config = dict(
    image_size=32,
    inner_norm=False,
    residual_init='none',
    steps=12700,
    final_lr_fraction=0.05,
    adamw_weight_decay_other_params=0.01,
)
Rows from block 2, named by matrix and row number. Rows with one number belong to one attention dimension. Each number is 128 + 32 x the weight over its row's rms, rounded and kept within 0 to 255. All counts start at 0. After the name is the row's rms in percent of the matrix's.
# v: attention query, key and value (stacked) (model.blocks.2.attn.qkv.weight, 960x320, the v third), inputs 0-159
# proj: attention output (model.blocks.2.attn.proj.weight, 320x320, transposed), outputs 0-159
v.63 093 [128 128  89 171  27 128 128 128 199 128 128  82 128  73 128 128 221 128 128 128 181 128 128 128 128 181 112 128 164 128 128 128 109 128 128 164 142 128 128  98 128 128 128 171 128 128 182 225 128 128 128 128 128 128 128 128 128 160 128 128 128 174 128 128 128 181 128 214 128 149 183 106 128 215  40 128 128 147 128 128 128 128 128 172 128 128 128 128 128 128 128 192 128  93 162 128 128 128 128 128 128  61 128 128  79 128 128 128  90 128 128 128 128 128 128 128 128 128 182 182 128 128 128 128  75 128 128 128 128 212 128  95 128 201 128 128 128 128 128  76 181 128 128 128 128  52 128 128 128 175 128 128 128 128 128 128 178 128 128 128]
proj.63 092 [128 193 128 128 128 128 128 206 156 128 165 128 128  55 250 128 128 128 128  35 128 128 189 128 128 128 178 128 186 128 125 128 128 128 185  84  57 128 128 128 128 128  81  79  99 128  83  76 128 128 128 128 128 128 128 128 128 128 200 170  92 128 128 128 128 128 128 147 128 128 128 128 128 128 128 128 175  82 167 163 128 166 128  50 128 128 128 194 128 128 159  47 128 255 210 128 128 128 128  66  64 128 103 105 128 128 173 121 128 128 128 128 128 128 128 128 128 128 128  95 128 101 128  90 128 128 128 128 106  65 105 128 128 128 128 128 128 128 128 128 128 128 128  76 128 128 128 128 128  62 128 128 128 128  54 128 128 128  76 128]
v.64 108 [128 128 128 128 128 148 128  70  54 128 112 128 128 128  86 128 128 190  93 128  88 194  94 128 170  76  23 105 128 128 128 128 128 128 128 128 193 128  81 128 128 128 128 141 128 172 128 128 128 128 128 128 128 128 224 172 128 128 101 128 128 177 128 128 128 191 185 181 128 128 128 128 128 152  33 128 128 128 128 128 128 143 190 128 128 105 128 128 128  55 128 128 128 128 128 128 204 128 128 128  95 128 128 161 128 113 106 128 128 128 186 128 201 128 128 128 128 128  75 128 128 189 128 128 128 128 128 247 128  42 128 128 128 128 128 172  68 112 191 182 190 102 117  73 202 128 116 128 128 128 128 128 155 128 128 128 128 218 128  90]
proj.64 102 [128 128  56 128  59 128 128  45 181 128 128 128 128  94 175  81 128 128 128 128 221 189 234 128 128 128 128 128 128 128 227 128 128 128  69  57 128 128 128 128 128 128  23 128 128 128 128 187 128 128 128  62 128 128 128 128 119 128 128 126 128 128 128 128  92  97 155 128 128 128 128 223 128 128 128 127 180 128 152 128 128 128 128 128 117 128 128 128 171 128 163 230 128 234 132 128 100 128 128 128  88 128 128 128 128 128 174 216 128 172  46 128 128 128 181 128 128 128 128 128 128  34  57 128  94 193 128 128 100 128 128 128 128 128 128 128 128 200 128 128 128 128 128 128 128 128 187 128 126 128  72 128 128 128 128 128 128 128 128  83]
v.65 105 [223 128  63 176 166 128 128  60 128 128 128 128  34 128 128  62 128 128 128 128 180  75 151 128 186 190 101 128 128 128 128 157 128  56 102 128 172 102 138 155 128 128 166 128 185 236 128 128 128 128 145 128 128 128 128 128  59 128 154 128 128 128 104  49 128 175 128 128 128 128  94 128 128 128  99 128 128 136 128  67 177 128 128  88 128  68 128 193  98 112 128 135 128 128 128 128 169 128  83 128 128 179  55 128 128 118 128 202 128 143 128 162 128 128 128 224 128 128 128 128 128 128 128 128 128 128 128 128  68 128 128 128 128 189 128  88 128 128 128 128 128 128  91  93 128  58 128 184 128 114 128 128 188 128 128 128 128 128 128 166]
proj.65 104 [128 128 128 128 128  76 128 128 128 128 128 211 175 128 128 128  90 128 128 113 168 128 128 128 128 128 135 171 128 128 128  70 255 128  81 128 128  86 128 120 128 128 114 128 163 106 169 128 128 128  51 160 128 128 128 128 128 128  96 128 128 134 128 128 128  85  70  92  62  24 128 128 219 128 167 128 128 128 115 128 128  33 187 128 128 128  74  55 128 128 128 128 128 128 128 128 128 128 128 128 128 128 128 162 128 128 128 128  52 128 128 128  98 193 128 128 128 103 221 128 128 128 128 128 128 128 128 128 128 128 128 128 128  95 103 128 128 128 140 128 218 217 189 128 128 128 139 128 128 192 128 128 128 128 128 128 170 128 128  42]
v.66 104 [128 241 128 230  68 128 128 128 165 128 128 128  53 128 162 128 128 128 121 128 128 128 218 199 128 150 128 128 148 128 227 128 128 128 128 128 128 128 181 128 128 128 128 128 128 128 128 180 128 156 128 128 210 128 128 128 150 128 163 143 188 128 128  47 215 128  95 128 128 128 128 173 218 128 177 128  27 128 116 128 128 128 128  41 128 121 128 128 128 128 137 128 128 128 128 128 128 128 128 128 202 128 128 128 128 128 128 128 128 128 128 128 128 128 128 123 128 128  53 150 128 128 128 128 176 128 108 171 128 104 184  94 128 128 128 128 128  79 128 128 128 120 128  70 128 128 197 128  39 128 128 128 128 128 128 156 128 128 128 178]
proj.66 108 [128 128 128 185 128  67 128  13 128 128 128 128 128 176 128 128 128 128 128 128 128 101 128 102 128 128 128 186 128 204 128 128 128 128  49 128 128  82 128 178 128 146 128 128 128 128  93 128 128 128 196 128 128  83 128 206 128 128 128  50 128 172 128  63 128 125 128 128  65 128 128  86 128 128 128 128 128 128  50  52 128 128 128 175 128 136  94 128 128 128 128 128  82 128 230  38 128 128 128 128 128 128 213 128 179 128 128 128 128  98 128 128 160 238 173 128 128 181 128 128 128 128  91 128 123 128 128  36 128 128 128 128  58  98 128 128 128  75  89 128 128 128 128 180 128  59 128 128 180 176 128 128 128 128  85  84 128 128 128 128]
v.67 112 [188 128  90 155 128  49 197 128 161 128 128 162 128 128 128 128 128 128  45 128 128 128  38 128 128 128 128 128 100 128 128 178  63 128 128 128 128 187 128 128 128  74 128 128 128 170 128 128 167 186 218  86  98 128 128 128 128 128 128 128 128 128 128 128 128 172 128 128 112 128 128 128  62  85 128 128 128 128 128 128 128 128 128 128 234 128 128 128 195 128 128 128  70  61 128  56 167 128 128 128 128 128 128 128 128 128 128  75 128  85 128 128 128 128 128 128 128 128 128 128 128 188 128 166 128 128  23 192 128 128 128 128 128  96 174 128 162 128 128 140 128 128 128 128 128 128 128 128 128 139  67 128 128  78 128 128 128 128  82  88]
proj.67 112 [128 128 128 194 128 142 128  67  26 128 128  86 128 128 128 128 184 128 128 128 107 128 128 140 128 128 128 128 142 128 101 128 128 128  73 128 128 128 128 128 128 128 157 128 128 102 128 204 128  61 128 128 128 187 128 128 128 128 128  71 128 214  49 128  75 128 128 105 128 128 128 128 173 128 128 128 128 128 128 128 137 128 128 174 128   4 128 128 128 198 128 128 128 128 128 128 128 128 128 128 128 128  26 128  72 128 128 128 128 105 134 128 128 208 128  78 128 128 128 128 190 128 128 128 128 189 128 128  62 128 128 166 128 151 112 182  66 128 128 128 105 128 128 201 128 184 128 128 128  66 128 128 160 212 191 128 128 128 109 128]
v.68 108 [128 128 128 128 128 128 128  97 228  80  62 128  28 174 226 128 128  78 128 128 128 128 128  91  55 128 128 128 139 128 128 166 128 128 128 185 128  99 128 156  78 128 128 128 128 128 128 128  77 128 128 128 213 128  49 128 128 128 135 128 128 128 120 161 158 128 128  15 128 156 128 103 128 155  52  68  39 222 128 192 128 128 128 128 128 128 128 128 128 128 128 152 199 173 128 128 128 128 128 128 220 191 128 128 104 128 128  65 128  90 128 182  97 128 128 128 128 128 128 128 174  71 128  88  93 128 128 128  70 128 164 128 128 128  99 128 105 128 128 128 128 128 128  73 128 128 128 128 128 128 128 128 128 146  52 128  57 168  80 128]
proj.68 107 [145 102 128  37 128 128 128  93 160 128 128  78 128 201 128 128 128 128 128 128  72 128 128 128 128 128 165 128 200 128 107 128 128 128 128 128 128 128 159 128 128  76 128  51 128 193 145 128 128 128 114  94 128 128 187 128 128 128 128 128 128 187 128  77 128 128 128 128  20 128  74 128 128 128 176 128 128 128 128 128 128 129 102 190 128 128 128  45 128  81 168  90 128  83 128 128 128 128 128 211 128 128 148 128 195 128 128 128 128 128 128  95 177 101 128 128 128 179 128  74 128 128 128 128 195 128 128  97  49 128 128 128  65 103 128 128 201 128 128  82 128 187 128  81  78 109  64 128  76 128 128 128 128 128 128 128 128 128  85 201]
v.69 087 [128 110 128 128 128 155 128 140 128 128 128 156 128 156 172 128 128 128 128 128  56 128 128  82 128 128 128 128 128 128 128 128 128 128 128  29 128 128 215 128 172 128 128 128 128 157 128 191 128 128 171 128 128 128 109 128 128 128 180 212 105 128 128 104 128 128 128 195 128 128 128 128 128 128 128 106 128  70 128 204 128 128 128 128 128 128 128 128 128 128 128 128 225 128 128  84 105 128 128 128 128  52 128 128  43 128 128 128 128 128 128 128 128 128 128 128 128 128 128 128 128 128 128 128 128  17 201 128 128 240 128 128 128 128  64 128 170 128 128  88  81 128 173 128 206 187 184 171 128 185 128 128 128 128 128 128 128 128 167 214]
proj.69 090 [128 128  66 128 128 128 128 128 128 128 240 110 128 128 128 155 128 128 128 128 128 116 128 128 128 157  91 128 128 128 128  57 128 197 128 243 217 121 128 128  60 128 128 128 128 100 128 128 128 202 128 128 212 128 128 104 128 128 143 128 128 128 206 128 128 209 128 128 128 128 128 128 128 102 129 128 128 128 128  47 128 231 128 128 128 128 128 128  62 128 128 128 128 128 128  10 128 128 128  77  80 128 128  71 128 215 128 206 128 128 201  85  22 128  51 165 216 128 128  69 128 128 128 128 128 128 123 128 128 128 128 128 138 144 189 206  72 128 128 128 102 172 128 128 128 128  71  36 128 148 128 128 128 128 128 128 128 128 102 128]
v.70 092 [ 43 128 128 128  46 128 128 128 128 128 128 128 128 128 128 231 128 128 148 128 128 182  69 128 128 128 198 128 128 128 128 128  90 128 128 127 128  64 176 128 128  43 128 128 128 156 128 128 116  29 208 128 128 128 203 128 128 128 142 128  87 128 128 128 128 128 128  74 128 128 128 128 151   0 128 128 210 128 128 165 128 177  69 126 128 128 128 128 128 128 128 128 128  40 151 128 128 128 128 128 128 128 128 128 177 193  88 106 128 155 168 225 128 128 128  83 184 128 128 128 128 203 128 128 128 128 108 168 128 128 128 128 128 128 128 161 128 128 128  44 128  58 128  70  44 128  56 128  87 188  86 128 128  88 128 128  90 128  95 128]
proj.70 084 [ 40 128 128  91 128 128 128 128 128 103 111 128 110  24 128 128 128 128 105 128 128 128 128 128 128 128 157 128 128 128 128 128 128 128 128  66 128 213 128 128 128 128 128 128 128 128 128 128  91 128 128 128 128 128 128 128  97 128 128 128 128 128 128 128 128 166 128 128 128 167 128 128 128 207 128 128 227 128 128  74 128 128 128 128 183 128 174 128 128 128 128 128 128 128 128 128 128  39 105  86 128 128 128 128 128 128 128 171 128  56 128  61 128  46 128 128 128 128 128 128  50  89 128  81 128 128 128 128  73 128 128 128 128 222 128 128 128 128 128 128 128 128 205 128 128 128 164 128 128 128 128 128 181 128 128 128 128 128   0 128]
v.71 109 [136 128 128 128 128 190 128  91 128 128  99 128  19 128 128 128 128 168 108 128  72 128 128 164 128 144  74 128 128 128 128  83 128 128 128 158 185 128 128 128 128 128 147 181  95 172 128 128  79 128 128 128 128 128 165  90  73 128 146  45 193 128 128 128 128 128 128 128 112 128 128 218 166 128 128 128  81 128 116 161 128 128 128 128 128  90 214  58 128 128 128 128 128 186 128  82 128  45 128  82  93 176 128  68  63 128 128 128 128 128 128 128 128 128 128 128 112   1  48 128 128 128 128 128 215 128 128  94  89 128 128 128 128 172 128 128 128  61 167 128 170 128 128  80 128 128 172 128 181 128 128 128 128 128 128 128  97 247 128 128]
proj.71 098 [128 128 128 203 128 128 146 128 161 128 128 128 128 128 179 128 128  57 128 128 128 158 128  56  72 128 128 146  64 128 128 128 128 128 128 128 128 128 176 128 128 183 128  73 128 128 153 128 128  64 128  42 201 128 128 192 128 128 128 128 128 128 128 128 128 128 128 128 128 128  81 128 128 186 210 128 128 128  47 128 128 128 128 128 128 112 128  39 128 128 128 128 128 128 128 128 128 128 101 128 128 128 192 128 128 128  70 128 128 128  77 128 128 128 128 128 128 128 128 128 211  60 128 128 128 128 128 128 128 128  69 128 128  98 128 153  97 128 128 128 128 128 128 128 170  93 128 128  56 128 128 128 128 128  49 128 198 128 128 128]
v.72 111 [128 128 158 128 122 128 128 128 128 201 161 174 128 175 128 128 128  23 147 128 155 128 128 128 128 128 159 128 128 128 128 159 128 128 128 128 128 128 128 128 211 100 128 128 128  60 177 128 177 128 128 128 128 128 101 190 175 113 128 128 128 128 128 128 128 128 128  44 128 128 128 128 188 182 128 128   9 128 128 192 128 104 128 128 128 128 128 128 128 128  56 155  85 128 128 128 122  91 128 128 217 185 242 128 128 128 128 128 128  65 128 128 128 128 128 128 128 128 128 128 133 128 128 206  18 128 128 128 128 128  82 103 204 128 128 128 128 128 128 128 128 125 128 128 146 128 128  98  78 128 128 128 128 164 128  73  99 128  30 213]
proj.72 121 [128 128 176 108 170 128 128 128 254 128 128  47  91 128 129 174  74 128 128 161 128 128 128 128 183 128 128  98  65 128  72 140 128 128 128 128  87 128  86 128 128 128 163 128 128 227 128 128 128 128 128 128 150 147 128 128 128 128 128 128 160 128 128 128  98 128 153 128 128 128 128 115 128 203 128 128 190 156 210 128 128 128 128 152 143 128 128  83 128 128  59 109 128  96 128 128 203  91 128 161 128  54 165  85 128 128 128  74 128 128 128 123 159  83 148 138 128 128 128 128 128 128 128 128 128 175  42  83  47 128 128 128  16 128 200  76 195 128 128 128 128 128 128 128 128 128 128 206 128 128 128  91 128 128 193 128 128  73 217 128]
v.73 106 [128 128 128 214 128 128 128  90 128 128 128  65 128 128 128 128 128 128  65 128 128 128 209 128 128 128 128 128 128 169 176  88  71 128 128 128  30 128 101 128  97 128 128 128 159 128 128 128 128 128 128 128  74 128  90 128 189 219 168 128 128 128 128  44 128 128 128  91 167 128 119 128 128 128 128 128 128 128 128 128 128 241 128 231 128 128 128  97 128 128 128  65 128 143 128 128  81 206 128 128 128 128  28 128 128 212 128  67 156 128 128 128 128 128 158 128  56 128 128 128 128 180 139 128 128 128 128 128  19 128 128 128 128  58 128 128 128  76 128 128 189 128 160 128 128 112 128 123 248 161  88 128 173 128  62 128 128 128 128 122]
proj.73 084 [128 128 128 128 128 128 128 128 202 128 128 167 128 128 128 128 192 128 176  99 128  83  67 128 128 128 128 128 128 128 128 128 128 128 128 128 198 161 147 128 128 104 128 128 128  74 128 128 178 109 128 128 128 177 128 128 128 128 128 128  61 128 128 128 128 160 128 128 128 128 128  53 128 128 128 253 128 128  88 128 128 128 128 128 148 128 128 151 128 128 128 128 128 128 172 128 128 128 128 128 128 128 128 128 128 210 128 228 128 128 128 128 195 128  86  95 128 128 219 128 128 128 110 128 128 128 128 128 190 128 128 128 128 128  59 128 128 128 128  82 128 128 128 128 128 128 128  78  52 128 128 130 162 128 128 128 128 128 128 124]
v.74 131 [128 128 128 128 128 128  78 128  81 166  47  68 128 128 106 188 128 128 128 128  43 166 128 128  62 128 128 128 128 128 197  80 128 128 128 128 128 128 128 128 128  73 128 128 128 128  75 128 167  92 128 128 128 128 194 128 191 128 153  73  97 128 128 128 128 128 128 111 153 128  18 128 128 128 128 128 103 128 128 128  83 240 128 245 128 128 128  83 243 182 128 128 128 128 128 190 153 197 128  82 128 182 128 161 128 128 128  71 128 128 128 176 128 128 128 128 120  89 128  85 128 128 142 128 128 128 128 152 128 159 128 128 128 128  66 162 128 109 151 128  99 128 128 128 128 128  81 130 168 186  83 128 128  81 128 100  76 195  71 128]
proj.74 127 [128 128 128 128 128 128 128 157 132 128 128 128  93  88 128 128 128  88 128 128 255 128 128 128 128 199 164 128  92 128  54 148  73 128 128 128 128 133 128 175 137 128 204 127 128 128 128 128 128 128 128  28 128 128  77 128  14 128 189 128  94 128 128 128 128 180 102  71 181 128 128 119 128 128 128 105 152 128 151 128 149 128 128  90 177 128  77 128 128 128 153 128  76 128 128 128 128 128 128 128 128 128 128  60  58 155 128 229 173 128 128 114 128 128 128 128 128 128 128 135  99  68 144 128 128 128 128 128  93  79 128 128 128 128 128 128 128 128 111 128 128  74  99 153 177 128 137 128 128 128 128 128 128 146  85 128 128 128  63 128]
v.75 112 [157 128  56 128 128 128 128  69 128 128  96 128 128 128  96 128 128 101 128 183 197 128  57 128 164 128  94 128 128 170 128 196 128 128 128 128 223  82 116 106 128 128 128 135 193 128 128 185 128 128 203  81 128 128 128 128 169  92 128 128  91 128 128 128 128 128 174 128 191 128 174  72  19 128 128  39 105 200 128 128 128  27  37  79 157 128 128 128 128 128 128 211 128  81 128 128 128  59 128 124 128 127 128 172 128 128  93 128  88 128 128 128 105 165 128 128 128 128 128 128 128  95 128 128 128 128 128 213 128 128 128 168 128 115 128  83 128 128 128 128 128 128 128 182 128 128 128 128 128 128 128 128 128 128 142  76  80 128 128 128]
proj.75 100 [128 158  66 128 128 192 128 128 181 128 128 128 128 128 128 128 128 128 116 128 128 128 243 128 128  94 183 175 128 128 128 128 128 128  62 128 128 128 128 128 128 128 128 128 128 128 128 128 128 128 128 197 128 233 128 128 128 128 128 128 128 211 128 128 154 128 128 128 128  73 128  40 128 128 187 128 128 139 128 128 128 128 128 255 109  74 128 128 128 128 128 128 173 128 128 192 128 164 128 128 128 128  28 128 128 128 128 128  67 128 128 128  72 128 128 189 128 128 173 128 128 128 181 128 115 128 164 189 181 128 178 128 128 128 128 128  95 128 128 128 128 188 128 128 128 128 128 208 128 128 128 128 128 128 182 114 180 128 128 128]
v.76 107 [128 128 128 108 128 220 141 128 128 128  91 128  56 128 128  78 128 128 128 128 104 128 128 128 161 128 128 128 163  55 128 128 128 128 155 128 128 128 200 128 128 198 128  71 128 128 128 128 128 128 128 128 128 128 128  59 128 128 128 128 128  82 128 128  60 103 128 128 128 128 128 128  61 128 128 128 128   2 128 179 128 148 155 128  14 128 107 128 120 128 128 152 171 212 128 128 128 128 128 128 128 128 128  79 128 128 128 144 128 128 128 193 220 128 128 128 128 187 128 102 128  80 128  24  87 128 170 128 128 128 128 128 128 128 128 128 128 128 128 128 140 200 128 128 252 128  37  96 128 128 128 199 148 183 128 128 128 128 156 128]
proj.76 093 [128 128 128  73 128  86 128 128 128 128 128 193  52 128  79 219 128 128 182 128 128 128 128 128  56 128 128  14 195 128 128 128 128 128 128 128  82 110 128  43 128 128 128 128 180 128 128  87 128 128 128 128 175 128 128 128 128  28 128 171 128 128 128 128 128 128 175 128 128 128 128 128 128 128 255  99 128  75 128 128 128 128 198 128 128 128 128 128  88 128 128 128  90 128 128 128 128 128 128 128  85 128 128 128 128 128  94 128 128 128 128 128 159  54 128 128 128 128  45 136 128 128 128 128 128 128 128 128 236 128 128 128 232 128  48  65 128 128 120 128  96  38 128 128 128 128 128 128 175 211 128 128  63  94 128 128 177  95 128 128]
v.77 122 [ 61 128 128 128 102 128 128 128 189 128 128 128 128 128 190 163 128 128  75 128  77 128  90 128  47 128 227 160 154 128 128 168 128 128 128 198 128 154 128 128 128 110 169 128 128 128 214 183 128  37 128 128 186 118 128 128 128 128 173  54 101 160 128 166 128 128  55 128 128 128 156  65 128 128 128 104 128 128 128 128 128 128 128  78 128 128  71 128 128 128 128 189 128 228 128 128 128 128 128 128 211 128 128 128 128 171 128 128 171 128 206 128 128  90 128 128 128 128 128 128 128 117 128 128 128 119 128 128 128  39 128 128 128 128 128 128 128  76 128 128 128 128  94 128 128 128 128 128 111 147 128  25 128 128  77  95 128 155 128  58]
proj.77 113 [183 128 108 128 142  57 172  80 128 116  98 128 128 178 128 128 128 128  29 185 128 128 128  84 128  63 162 128 128 161 128 128 105 177 157 128 128 207 128 128 128 204 128 198 128 128 128 128  55 128 128 128 148 128 128 128 186 128 128 128 128 128 128 128 128 128 128 128 128 159 128 128 128 179 128 128 128 128 128 128 128 128 128 170 128 128 242 158 128 155 128 128 128  68 128 226 128 116 128 128 128 128 128 128 190 128 128  69 128  82 128 128 217 117  99  63 128 202 128 128 128 128 128  61 128 217 128 122 128 128 128 128 128 128 128 128 136 199 128 128 128  53 128 128 128 128 128 128 128 128 128 183 128 128 128 194 128 128 114 128]
v.78 113 [128 128 128 128 128 128 128 128 128 128 128  79 128 163 128 128 128 128 128 128  86 187 227 128  41  98 144 189 128 128 128 128 108 128  99 142  15 201 128 128 128  90 128  82 128 128 128  76 102 128 128 128 128 128 128 128 128 128 128 128 128 128 128 128 174 250 128 128 128 128 128 165 138 128 168 128  64 128  68 150 128 128 128 128 128 226 128  38 152 128 146 128 128 128  48  14 128 128 128 128 128 128 163 128 100 197 128 128 210  80 128 128 128 168 128 174  64  93 128 205 128 128 139 128 128 163 128 128 128 128 104 128  79 128 128 128 128  76 128 128 128 137 177 128 128 128  96  79 203 128 128 186 128 128 128 123 128 201  96 128]
proj.78 107 [197 128 128 128 128 128 128 128  28 128 128 128 128 128 128 128 128  53 128 128 128 128 128 128 128 167 128  20  81 128 128 128  69 128 164 164 178 128 191 128 128 128 128 128 128 128 128 128 128 128 128 128 128 128 128 128 128 165 128 128 128 128 128 128 128 128 203 128 168 174 209 128 128 128 128 128 128 128 128  69 195 128 128 128 188  81 128 166 128  90 128 128 128 128 245 128 123 138 128 133 128 168 128  61 128 128 128 164 128 128 128 128 173 128 128  92 110 128  91 128 128 128 128 128  52 128 128  70 128 128 128 184 128 128 128 131 193 198 114  55  68 128 128 128 128 128 128 136 128 128 201 128 128 204 108 128 128  66  48  74]
v.79 101 [128 128 128 128 128 128 128 128 128 128 209 196 128 138 128 128  61 128 128 217 128 107 128 128 187 180 128  98 128 177 128 128 128 128 161 128 202 128 128 128 128 210 128 128 128 128 128 128 128 151 128 128 128 128 128 128  33 170 136 161 128 128 128 128 128  46 128 128 128 128 128 128  75  69 128 128 128 128 128 128 128  82 128  30 128  73 156 165 128 128 128 128 128 128 128 128 128 157 105 128 128 128 177 128 128 128 128 128 128 184 207 128 128  69 128 128 128 185 128 128 185 128 128 128 100 128 128 128 128  25 128 174 128 128 128 128 128 128  37 128 128 128 128 198 128 128 128 128 128  70 128 128 128 128 128 128 216 128 128 128]
proj.79 091 [128 128 128 128 128 128 128 159  86 128 128 102  89 128 128 128 128 157 128 128 128  47 128 128 128 128 128 128 128 128 128 128 128 111 128 128 128 128 128 128 128 128  65 128 128 128 128 128 128 128 128 238  63 105 128 128 176 128  69 128  49 128 128  74 128 128 128 128 237  95  74 128 128 128 128 105 128 128  77 128 128 128 181 251 128 146 128 128  51 128 128 128 128 150 128 160 128 128 128 128 128 128  56 128 211 128 128 128  79 128 128 183 128 183 128 128 128 128 128 128 128 128 128 128 128 128 128 128 202 250 128 104 128 128 128 128 128  92 188 222 128 128 102 128 100 167 128 128 172 128 128 128 128  28 169  83  64 128 128 218]
v.80 083 [128  78 164 128 128  59 128  72 128 128 128 128 128 128 162 128  53 128  71 132  76 128  46 128  26  43 128 128 128 207 128 128 128 128 128 128 192 177 128 128 128 128 128 128 128 128 212 128 128 128 128 128 128 128 128 128 128 128 128 128  80 128 128 128 128 128 128 128 128 128 128 128  65 128 128  53 195 128 128  80 128 128 128 105 168 128  49 128 128 134 128 128 128 128 128 191 128 128 128 128 128  98 128 128 128 128 128  67 128 128 128 128 223 128 128 128 215 128 128 128 165 128 128 128  23  48 128 128 128 128 128 128  66 128 128 128 128 128 128 128 128 128 128 128 128 128 128 128 193 181 128  94 128 128 128 128 128 155 128 128]
proj.80 095 [128 128 110 128 128 128 128 128 128 128 210  66 110 202 201  59 219 128 186 101 128 128 128 128 128 128 128 128 182 128 128 128 128 189 128 128 128 128 128 171 128 128 128 128 128 128 128 128 128  96 218 128 128 133 128 128 209 128 128 187 128  98 128 128 128 128 128 128 128 128 111 128 128 128 128 128 128  75 171 128 107 128 128 225 128 128 128 121 128 128 128 128 128 128 128 132 128 128  32 128  60 176 128 115 128 152  90 198 157 128  68 128 128 152 128 128 128 128 128 128 128 128 144 128 128 181 128 128  76 199  56  98 128 128 128 128 180 128 117  47 128 128 128 128 128 236 128 128  61  59 208 194 128 128 128 161  89 155 128 128]
v.81 106 [ 73 112  77 128 110 128 215 174  41 128 108 128 225 128 128 128 128 210 128 128 128 128 128 128 204 128 128 128 128 131 167 128 128 128 128  82 128 128 128 128 170 128  31 128 128 157 128 128 128  94 235  26 128 128 128 159 128 128 128 128  79 128 128 128 106  89 177 128 128 128 128 167 128  83 128 246 189 128 128  29 168 128 128 128  77 168 128 208 128 128 139 128 163 128 128 128 178 175 128 128 128  47  75 128 128 128 128 109 128 145 128 128 128 128 128 128 128 128 128 128 128 106 128 128 128 128 128 128 184 128 153 128  73 128 128 128 128 128 144 140 128 128 128 128 128 128 128 128 156 128 128 128 128 134 128 128 128 128 128 128]
proj.81 101 [172 242 128 128 128 128  95 187  68 128 128 128 128  45 128 128 128  91  93 128 128  59 171 128  76 128 128 128 128 128 174 128 128 128 128 128  40 128 128 128 128 128 128 128 128 128  63 128 128 128  98 128 128 163 128  60 128 128 195 128 128 128 128 128 177 128 128 128 128 128 170 128 128  54 128 102  76  46  89 128 128 128 125  72 128  44 128 186  58 128 128 128  83 239 128 128 128 128 128 128 128 128  86 128  89 128 128 148 128 128 128 128 128 125 128 128 128 150 128  92 128 128 128 210 128 128 152 128 128  92 128 128 219 209 128 128 128 128 128 128 128 128 178 141 152 128 128 128 160 128 128 128 128 177  71 101 128 128 128  18]
v.82 087 [128 128 105 128 128 169 128 128 128 128 128 128 128  90 128 128 128 241 103 128 128 128  69 128 239 128  33 128 128 177 128 128  72  55 128 128 128  79 128 128 128 128 128 152 207 211 128 128 128 128 128 128  65 128 128 163  42 128 128 128 195 128 128 128  91 128 128 200 128 128 183  95 128 128 140 128 128 128 128 128 128 182  53 128 128 128 128 128  70 152 122 128 128 128 128 128 179 128 128 128 128 128  45 205 128 128  55 128  20 128 128 128 128 128 128  73 175 128  89 128 128 128 128 128 198  51 128 128 128 128 128 128 128 140 182 128 128 128 128 128 128 128 216 128 128 185 128 128 128 128 128 128 128  91 128 128 163 128 128 169]
proj.82 097 [128 128  98 128  47 128 128 139  83 128 128  22 128 128 128  62 128 128 128 128  84 128 128 128 116 128 112 199 128  87 128 128 128 128 128  95 128 128 169 128 128 128 128 128 128  54  88 128 128 128 128 128 128 128 128 157 128 128 128  73 128 128 128 128 128 128 128 128  38 128 128 220 128 128 128 128 128 180 148 128 128 128 128 128  47  21 128 128 184 128 128 128 223 128 128 237 106 128 128 165 128 128 128 128 128 128 150 128 128 138 108 128 128 128 128 128  68  89 149 128 128 128  49  95 110 201 128 194 183 128 128 128 141 128  69 128 128 128 128  49 128 128 128 128 128 128 128 128  51 128  78 128 128 128 128 128 128 208 162 128]
v.83 135 [100  95 128 128 128 128 112 128 128 128  95 128  68 189 128 116  90 174  56 128 128 128 128 128 128  84 128 128 100 128 128 128 185 128 128 128 128 128  83 128 128 176 128 128 158 128 128 128  76  75 128 128 128 128 128 128 128 128 128 128 128 128 128 128 128 114 128 128 172 187 126 128  20 157 128 128 172 128 128 106 202 128 128 148 150 128 128  94 169 128 150 128 172 166 128 171 128 204 128 128 128 173  37  95 105  77 128 184 128 128 128 156 128 128 181 128  76  76  82 128 128 128 128 146 128 128 128  82 128 128 128 107 128 116 215 128 128 128 128 179 128 128 108 128 128 128 128 160 151 178  84 128 168  74 128 128  69 155 171  80]
proj.83 125 [171 128 128 128 128 128 128 199 128 128 128 152 128 166 128 137 128 128 128  69 184 149 128 128 128 183 128  79 128 128 128 128 128 177 128 128 128 179 203 128 128 181 128 128 128 128 189 145  69  84 128 152 128 128 128  96 191  29 128 209 128  78 213 128 128 128 128 107 128  88 128 128  98 128  89 128  94 128 128 128 128 128 128 128 128  93 128 128 128 167 128 161 164 128 128 128 128 128 128 128  63 128 128 128 128 128 128 128 120 157 160 128 128 128 109 128 188 128 177 128 128 128 128 128 128 128  97  77 128 128 156 128 203 128 128 128 128 128 128  96 195 128 128 128 128 192 144 128 128 128 209 128 128 128 128 128 128 128 128 128]
v.84 105 [128  49  67 128  62 128 128 128 128 161 128 128 128 128  76 216 159  92 128 128 105 128 128 128 128 128 166 128 151 128 183 128 128 171 163 110 128 128 128 128 128  83 128 128 128 128 128 150 128 173 128 128 180 128 128  91 128 128 128 128  71 128 128 128 128 181 242 128 128 128 128 128 128 104 176 128 128 128 128  85 128 196  95 128 201 128 153 128 128 128 128  68  28 105 128 128 128 194 128 128 128  63 128 128 102 128 128 128 128 128  19 128 215 169 185 128 128 128 128 128 182 173 128 170  76 114 128 128 128 180 128 185 128  57 128 128 128  42 128 128 128 128 144 128 161 128 128 128 128 128 128 128 128 128 128 128 128 128  28  75]
proj.84 092 [134 128 128 128 128 128 128 128 128 128 128 128  67 128 128 104 128 128 102 128 128 128 128 128 128 128 128 128 128 128  64 128 177 128 107 128 128 128 128  70 128 104 255 128 128 128 128 126 173  67 128 128 128 128 128 128 128  97 128 128 188 189 128 128 128 214  80 128 128 128 128  93 128 128 128 128 128  79 128 128 128 128 128 128 128 128 128 128 128 128 128 128 128 128 128 128 128 128   0 128 128 128 128 128 128 128 128 128 128 128 168 128 128 128 128 208 128 128 128 128 128 128 128 128 128 128 128 128 128 128 128 128 128 128 128 128 128 128  43 146 128 154 128 213 128 128 128 146 128 160 128 128 128 203 128 128 128 128 128 128]